{"norm": "groupnorm", "residual_init": "zero_last", "momentum": 0.95, "final_lr_fraction": 0}
Rows from block 9 of a small segmentation model, named by matrix and row number. Rows with one number belong to one channel. Each number is 128 + 32 x the weight over its row's rms, rounded and kept within 0 to 255. All counts start at 0. Numbers have three digits each. After the name is the row's rms in percent of the matrix's.
After each channel's rows are labels from the 100 images, of 14976, where the channel reaches its highest value: "responds to" is what is common among them. Only what is clearly more common there than usual is listed. The data: rendered dice on a table. In brackets: how many of the 100, against the usual share in percent.
# convs0: first 3x3 conv (model.decb.0.1.convs.0.weight, 256x256x3x3, standardized in use, each kernel summed), inputs 0-127
# convs1: second 3x3 conv (model.decb.0.1.convs.1.weight, 256x256x3x3, standardized in use, transposed, each kernel summed), outputs 0-127

convs0.114 121:107127144143126150153152096139152119125119124143102160165113159084128145119141109116123162134162193105174134109098145098098060166099079106156132159165126087157166107159160126168139092090047118132099178137112151151058108155110210144112112111134146177122124079138164073172127115152150132150133150119142102168134113140126107123122098110134127107120163157108118131117127071111127079077100
convs1.114 057:142135152081140085127097138159106141138143175129157099098089199121133180099145067144113133170100169165135125151178121135063087128133150064202141142124116124150129083111113140111179120156098165140140120143152167140153108096178161110105111163152181089056197088091077117177138038169170174133073053152120140113079138120139105194142025109146105173122124138137142116174125153083154131191164
responds to: dice: three (73 vs 33.6)

convs0.82 086:167165125173138087086141168150152105157165118115135155181126129097191213152132120125121117112168132067104110119135126129114129130156136148083087126084131161132068134097146070161084171125161062136106123137089048161162157164115072135115101108133126152140160099164133210157162088131140154113172111129110162181120152130179137080119143121141137075155078135098085116091179174144083122098104
convs1.82 086:162110192127100130073172117089141196111140127129148090134126124112160182134132150216139124160159137154148115119091146175158142099176117123086139171187167124111110076134165170095112129113127143122092116097088108139079182173106101205177168105131128117146155097113154075123163153122134070144121149128127158110142106134112130147114135122169205161111127122121109137126160115119170150087112
responds to: dice: one (81 vs 33)

convs0.213 087:176162144077175176123148139142176146079106143144121118160090129021122130096146115142026114120120143180100184147185131105151122201161072082082099103095119150086111147182111108120102134182153165130118100168122116130132181119181086142121124132172119136175161117146162100143165181154143106130180119137104119170130039112084115127124147095151159155110126147149119111182129140120117145115127
convs1.213 106:149173072157144123072149098112103101124132132153137130114139118058140139118132109094155139076129127088127172148119074090159211133137098133147102140089175091157085134040136120122137150175134177076103112171109101141083073117150129132115156059130135132120165150129092163144140133131107187096164095131150087138103157117128103136083128158130140151139096056110164170109151138118071131111142
responds to: dice: three (67 vs 33.6)

convs0.168 116:133108145170166105111125111113073104183118194093174101109106142174162100115136154113142170157094153110122114089111083115125154101128156177082119116178110124098167116103159103177094140132134141131142146106190163144140117106117155141133130161144106123127133102120109134104185152148145153154125085160082155136101045073172129082134120139116145099159172137126146127140062125114143107151118
convs1.168 056:109080200087138119179104209155161161107152167168158094070173183188145142103126105132166098146160157169141088085153137162083048123126167109120163139145180107128160102171156117124148130133113182138116100168115122094110152124110128127156119180156115105110166168100076128164156169146137080173105142167131227087117093117125130153128098060131074159093137119129107155167134156109154088134177
responds to: dice: one (66 vs 33)

convs0.48 078:139113141129141180094126138116112102164165132131141131119138134124168086102130115160144127134152149104136126124124134125146154149158161151133150157086152092155119132104151099135112151103095076127134137101077120121033130115138122129142051107122126167128143126136149154143158097135105130172115102116139142149114137114141113088106098128137140092133115118099126126123120164151076124126098
convs1.48 114:098100077155155118099142124107079131146074073139140164147111131087093131101116188135153134113152075099108170160158118091131143080164061151088074122097073113156119141143176099110152167111113084101132139129160131123114087151082109091120171090100069173147120130195135125097103142080115137082156143104122158139120108184151115144146187105112068074175111142178146129116138052164108177120080
responds to: dice: three (100 vs 33.6)

convs0.113 112:152126159154162149163131087108158105106103107141157135068106130110143156168151147124148112128138152113147146114164161139133085164134022065158151136108187113087096110110147101159146175072086140115070106153029129137123160150165191142119150133127107177086105128127115089165167137134150111139140132065117155146110176139145110077110143136162155154154087144139173138097065147137141106103037
convs1.113 054:123137183091099107156113129169151153113146172123196100084092213128159187082159095147155144212162167172111118131177154157101079175106140095150154121133128107127155119059111152152172148156097146126149149178126187156159137140182139124081110152144152072087174146108069090169163087148140152153067042160143133109092164155126128176137103086147117149087101148181102130160082146093165113172183
responds to: dice: three (79 vs 33.6)

convs0.118 118:104116131150145126120118178133096116147137107083126104109172113158140081122103141109143160197109152118133113105127118118136163123117200178124127120116114105104103176109123140114125118132148135122140110095121085095097127079108060119114102113159111138114124132114105134134119125114109139113121109152119148147139130149140157142134107121119123141116095123059127109123148127118121120185154
convs1.118 222:180144127172061135078156138127099146161087083132073167147146040153085079170114211065119122130122067082166101166124131066127167131135152138117142168155134213147124125168097069159105083106142147135177136102118172051150106142125100104146116116077100162171146149152182119087083164074114102099154159101110168151188077108137139094130130172097078119163173119068155153119177122190115140079095
responds to: dice: three (100 vs 33.6)

convs0.3 122:102085103115119126095123094096129097159098143101126127140125118101188146124117119120152102110139111120142140082160151167147100119145109122155171136109162101137145104118165080167115149121037115153161167194101157166106158196087145110131105142118136116138099115106099106100130155118110107109129100126135145142096128134185075107115089110095106090113158100176146135115122123124134127078039
convs1.3 143:200092103133097158070158141060141175147133123109138134148105119128126065140149176049142089107058118076203126135127147109067142086127127115134158128119147197096149133183095111166159091136095166140102165156129176080096170093097129164176150146120067160124106124134132157130112145106135082061146159109132136057132194131158093099155103122099091106133150160120157118111123151125139146125153
responds to: total: 4 (27 vs 9.4)

convs0.84 092:157131136172123131171129150123140146143134095151099076160126150046152187153152085138129151144095170164139098136140125126146157128141131092115156135123093201091077100082168105085155123110099055160091106160087133127135117140057090129166156149183169126142175141119128094145167137120120164085151111068135103106100102130132088118109176120137127120135122122151109101124142149104119090135097
convs1.84 070:142104150106137146033167175144143115106154148177144143082175104097153130140151109199111183142152134142118112105136190132138105119145134119137136240144080151071087116100085116117092164122190146088128137140087088178130123146111105111133135188143106115124127123127163122107141140141126139155190119150161116064118092152117114101160165098117148155106081145107109115187145156116130120096124
responds to: dice: one (96 vs 33)

convs0.34 105:179134122077157150125155160165191069075132107138124151081126144052116065107198183187088089161142122154131185125148135082150076204154111108149185159152132138190129099128129124150063097119120121151130157076130179124114165065101058123174093144164117159155133125121134060130145138112088094088161134160108142146117116151075131120108137125149133107124144102137047172145036123159142134144209
convs1.34 096:075187162130203101163118074138113104110112153135133146123127085095127138111110075129088154098157153135147136150118069123144127131133071117151107089093119071102103080116178108124184070162175134118127064118135125151145149082160161141178136121161187124093102192125096155147142061131132199100145059154133070111098174118107080159110112151101150151139118106070136147180089081121112166157136
responds to: dice: three (81 vs 33.6)

convs0.108 123:128162142154075183132125120120122080099112130108183082150062142128149103147202121153078077148174157118131114094116134088111113162099085128123143083165113142160155087144143173198121147159106077168171168215103180151086185123114122142137120168087134124127102126117150121137140185166087124157124140178139160139085070143090149103128107113128135059165140113118116091162127137182067133148122
convs1.108 082:162120102083159125112133123111092138137137157165139125086080151048142129092123099087104114152068159149156117139193108104056086136089156096170105096093126106186131135152118158130200162168087102132104171155109149117126091065100150024066101175143140133063177118129098184158130031158155134092130109161124094077117126189137134148129052126141100135131157150105154132116119141104122153178150
responds to: dice: three (81 vs 33.6)

convs0.18 084:159142086126122128118123155114168115149154115172144110130128118079166040137137101109087145114102091076095148106107142107134196128140131137079132143118156157160124157090114097142097117139123100138121108140143103123168188198123150104055157117121096088116107188120131100125050168121146087130130079100177092101093075142189180120137124132119121150040129131132109110143146137094114115115144
convs1.18 108:094156101111188138112100058083132084130126124111129151187114098035121078150191127083130135080114124039146142148090144115131142052110167137103089063101121188118078106119139160145083108159164095153138062140112129133137184081186116118177089066128099143139078151156163129147128145123116163114110166120129072127126195117150128164167139153128114085128106065130108163079094111137136174096141
responds to: dice: one (77 vs 33)

convs0.171 120:133148135161140137098115142112123106144150140096180111157170130115138100125104157160190137170172066115064109112129132144148051131154161106073111129104117151083124114092130104133063127159145139070145150163139164191130143157173113141137133155159133136132146137134138196135152098138150139154163138123123118122099083159151160091172140119120134123123117166099159130111065109154132120201131
convs1.171 109:118096131144096116141133175158183203099155143123147117167115120165154164133125151196164080154177145155133098102115175164144146135162169112107156145204164162126167193143165124116094114131114202128102108126087088133161158179195108054138178101148063130109100056087160070112159166124138078171110136132114137171157106146118096136080176118147169112096127130160104102097141158104087138105138
responds to: dice: one (87 vs 33)

convs0.46 121:157141147140147160138101122108138136163160178140173157138159117084138050088081152142125145151140118098111143098089115088112126136096174161083113138154117170115104158120103175171079112156077101082163167087182151144092155133088127149130119124131135105148144131107115132133155118140110116087152103136153127093118112151172160094133087134118136151158119125096094136138138138174083109190182
convs1.46 113:115137112139129133117125114120167082124128120118095159147157056189147127204159148135124161150162122102115130118065128115122125164161134112093067137147104140111138083128186206094060099066210167135141093087204103223103176168187118152138154119130175087176153154119125129121125163133125144192170137131144116194158163130099127117121126161117184117120141144121127156144098170126137132101132
responds to: dice: one (92 vs 33)

convs0.97 127:136147122179104155121119105126127092150183151113156120162167103188135090066093107121110087124142121109174137085127110146121075090098185223102148104154138159137171106117137100125080108099091107107091073099107176107089162124154163150109180105103149149119120110133144148119160132128141098162113137177130112134126125095167111072148099117135134078247147130139202125134149103130088144189091
convs1.97 061:137072150113119147175111162153104114123134142158138137075117177118117133133088133090146072174140134137123113139161112104065073108117182126147141159137136225173165123192074096118179211118077117162118167123142125082039116119064107083101106143121133166114126071118084151141124134136147095099182157140150209076174127135148174128133139071080043117113165097124151128135128136125135107161141
responds to: dice: three (80 vs 33.6)

convs0.88 094:138149128118138144097121150115149125100138170145133147169095107093102157133184110149120137102171139125103189114128129112105134161138103073070179121119173149144161126092116109194094128110077088123135134111051187149106127175055176095153075082186128167123125154118147118128221156109108081140146123100108110136120086154038112095100125105124113111117119088156085145105099128136080104087130
convs1.88 106:147119091124172151094133115102076092100128113175114146133103117085118145146141085103156167067087163148136164127164084067178146131130111164178118117074142144099127135103165082135201205180127110072117132157087137137136119036140164137093145102184117118094090143148134188147117118113162152051209120117127147082136116166146095151108171130137134079166112154086134092164098119139133176160132
responds to: dice: one (62 vs 33)

convs0.56 102:147175148138119138131120106148133153060148134064112148131158116106112107133119083196098123126110140139131149149118106111134122126121113169147144122090155164096059150120138100116171132109108130185134137103180122162095058134137105160149030131098130116133159118116116134139069110154142112115148161150113147122140184124143171145128139144125142122098098145124105116092141094115143116150161
convs1.56 075:130101182122069148137118142186146125111140142158133103084137168176149156150096123181116140206148139177081077090069156173096105129116103123130141094167101102116162081144119147122077136075170161134126115121086096157143122192196104124151115167116163130140114091127124071127149134146146141200099101125138115152106100131099091146082077121127124139108176173148108117111160150105128095107136
responds to: dice: one (83 vs 33)

convs0.187 105:081128137153130148156106170095109097184115140152146113147121128127170147080097121130160145105136093138150132094135148151161122133152140136174213129168151098128135142167093148167095099161143190111125111146088188104163095176131107137143113124132086114125130171118141087105144159115122091143129131130175124119134113156105141100154164117113109131148189124113145126112028125110115162141114
convs1.187 098:111142078122121141108149149141126116116138141146134124143067176164133114125153123166148130073118144125152098104101115145121129162127193134155142191148157145124130155020090068094203096180090122124127110191154145115140050107156144149105120149160097121109068168110113185141150161138133134084131175154094095107129084176146136108111096116120128091119069149115118140107145146107117120093166
responds to: yellow die (34 vs 15.8)

convs0.175 084:134097132131120130110129103139100107108123147099147137145108136120112148108171108114134142139138116097177126112132147124131120130130166155141173144139148105111125139117134123107127119085040203100126103094068122127090105102172133121128058091145120149133118133134133148139169120130139132132109134151140141148130122124158128114128129138131120110129125156095148131124146151131086119101072
convs1.175 140:097053131163124145115155128090086099167077075082122139078136122131069102157123171134119105135112060083096132111121136080141097128140145132069131133093105107127130108150128133107084206113113160145179127110122061111082155127138118094052108130079092161148129119154169131087086131089098109110127173067087129169142108068177095155164152108115057073180088100149166148114160080157114085115102
responds to: dice: three (100 vs 33.6)

convs0.40 105:132130104129101144126161128159120162105094098080114137086129124152128143127122130155153144084122092142106083155095117116121093115164106146140127104105147141123040131085118115089120148200190101163183146140172126116205144079175163133093170122146100082134107144134129144126106132120145179087062179168106107090151101153112157116132142089176132120142107128120033129135165065128123106152112
convs1.40 081:149130156142140114136056143158142148170114141109089122125160190097140119116090107123109169163112119142153045137088132171099135088183111141133123086144119086128108158061124084088123231107090183125149060080108131104114092138112108132186142111121171178145040081118138054117114117148138163134101127135108109168104162062138205160170080110127076112131134079163165182135105116125112160147121
responds to: dice: one (68 vs 33)

convs0.154 078:129138153121127113179133059203074154030164108143072129168130135122094149146115130100083156122161121161112157123129137127120152159155147110132097096105135125073148044113152083144130161124100147125157111108161129148158138153089202118137157117123164135138135141138161138127152126139137110131119115067174133175157088092067101144160106150160115083136130154106088153146149114139163111117088
convs1.154 069:117112161123030104136084150114133142101128120199139105120134144188162178080134089175126148135194135197074130108112129147142132110135073146134115065154111092111109102145151206125096141090127163152117120050098183186106113182138097047066116122141145075155160142145089096123151153140113119187104098123182171130141123112100145131092134101215151121127126131184131138163108149130090076135130
responds to: dice: three (80 vs 33.6)

convs0.250 102:115139118112161117164134119119141111127063094119113120170129113042111164135120180142149168150189177170160130103118151093122221118087096068127080142166155111121126107159089125104120115094117131127150134070097199087140103113162195146154116126193115151134140169126175118162138169147115104154132152102181119104151135128111132169148153118141143179098125135086064110115070090167126117162133
convs1.250 079:153112151086093126123087139091103164122114135201132126086107148223127143088133105073141136200139136142101109072142150114095135147116077145098148134107038068107131126088125143162145102107138157156157168105112165121123085164188141103023143094135111093071129155128136082146106099135119180107042075124127079105129131105136208136123115100112099155152134180153098096134100104133139141172119
responds to: dice: three (75 vs 33.6)

convs0.47 097:098116159111141121155139109133141112025138142105108105101088113170137105162130117129073136181080116136080166128129118109163139148107090087137110147109095165077134112136142085108106138145111202159092114133154126190078158083170096158129081161182120109137130099140124119143143122146125127159176129152128131162146125128064159101139131144165158147154140132080110084154088144134142132132168
convs1.47 075:134123101101110114120183042103137135130134135100151136129125089198144173110065112122108110051137126152103137106097080081136116107097010120100095154100085130150112159135181236170187161143111129079117169120149086156083119118076141102122158181119149170135117082105111116128127129149124151088116095093118165169090139145111068122100159148133140184122166071085141038122132117120084143148116
responds to: dice: two (68 vs 33.4)

convs0.215 087:115122111054085103126084156149099085243133131140187131126165113127171035087150097124103119154158147151125121113156151155121104103108119144150160148157121131106121123151143069091162154072099114151128147114126171099158162115090104150171115159105116130119112101076164099116077166101114113132114075143189102141115113127180125167110109131108114107092193122132153113085192118121149091124132
convs1.215 105:160130120113066151059174141141131142173127124191097104156124143141126096137130161104129145069151115062156080187083123137116182106145235100139146125067114133127158136127108095171105134152170117128093132122139130124087158099093104087122101107091128143168071151131144136127121114099133115078168161151113158093156176138169091182145133138117108166117190126165135118077151138138102114131101
responds to: dice: one (98 vs 33); total: 5 (26 vs 9.7)

convs0.100 108:108121116118125147096115127128119120142126125114119111117137115136120115114130128118136127137118133128141138122139119146140178135131181192140146126147124114117122130123121118132144130096099200132141115105103095087085088091179114122114078107132096127120108110113108118109131102111132118118125129132155143149124126120125113131127109123135117090111135117122157103103145121101120143116098
convs1.100 187:109118071193087174087161133109078078179087075103083161143145080169056063149120164105107136118115059085138129130133098076151125110166161131081163119094121128126093129084150119110061134127128094114175102099123105072130144143117115186142131149085080156171119130148187106083072128086085112157133204092066106132141092090168142109175165148103074131190113076143161148123182092167121084103088
responds to: dice: three (100 vs 33.6)

convs0.156 085:107115094099150137146144136118080163149114095120126111113115103134125126098157099102108153127108111106133136146066145103094135120136102180113124115124113166101126168127114107110131148087109244070163112105103205093119089154188190114116136155087123085128113098133142074123139157107112099105113119047163152128090100143169123120120107118105112188097124157147146126112186129101114123164158
convs1.156 109:195086132156066146088097130157109153151105096143115099121100141091123110134097147151152127116087124106113096089135143098116123132128133130137143156121209134178096075184075045099129090131041121166106132137074089079075159168151108219098122101120070089123145089189156100130138156125158142126096126115146124214107118142137126077139101123138118127144106130161125135071136128146095118103090
responds to: dice: three (100 vs 33.6); black die (39 vs 15.9)

convs0.59 092:142126133109115142140117122122139155127128119100171140106181138104164132153106136109177128129118094114106082082098143171147090145162119153111108141101166092115102090128159183161037186175156138122097152113190128172167108122108115135152065107184158092116143146113119108155148047135187125120150143156074157099150120122146107089133060142143120116143077128045138161065064097156154109175137
convs1.59 084:119127056145107156120077172063144175121148129080125131119110121139139109128160136159129103155112139130172085106143167131134148084081068136099139094155118062119095119200182176111043173117175170179122141180155119110158176168196136134136150131130108075130166110132148153115122130131147086188065105144119122118099134134118133091127131114106156090111100172142117078095113161121132090127144
responds to: dice: one (98 vs 33); total: 4 (40 vs 9.4)

convs0.42 103:134113132150157102145137146157090109083112140167116060150130128091114111148151164106184103167115147162129145055097146108105116095131194142093135127115173223160160170123183113071093132159184141090073112129177107156106195118213105125097153125135106120148147115147116122122098105129121151111141128153140107141123114107104129094115105130138132150133092122156171170113165116120123122194096
convs1.42 085:077175167142102125091098102107142100113145124092106104147153106083159163096123071172127152137166139132134142091120111153141129140192141134110139093148190064083074125128139140078114145122100158135117112113187106150139075113142133142208142118146152045117164187101113114131143111134098181161145113140144145159161176129096160115063121132176202184127120175160146093140106136133136118120111
responds to: dice: two (65 vs 33.4)

convs0.221 077:129168132141154170078135172139140094083132141178094167124148130149082050079144117150090108115107089111114159129120079088090116188101155148134142141104123174145203129102148122123141071153123090115142125119122107141125155126098141153125113135144142167122166143140156157124077137137120101216151095141087101137113062113060131122132144130136145150114095103149114175150161179132106163140164
convs1.221 143:062165139137162099132112126158098104120108123106119147158090105123133120106107115147102149130136134120133167150076097157126108118127084150084040144095120153092132161150156161115154142111175083158125123139143101164109122151177155134098148091135134128130132136193114140133130064121114129111165083134141132160129124128102132137142137145084165164147145171128106101112103075139092105137109
responds to: dice: one (83 vs 33)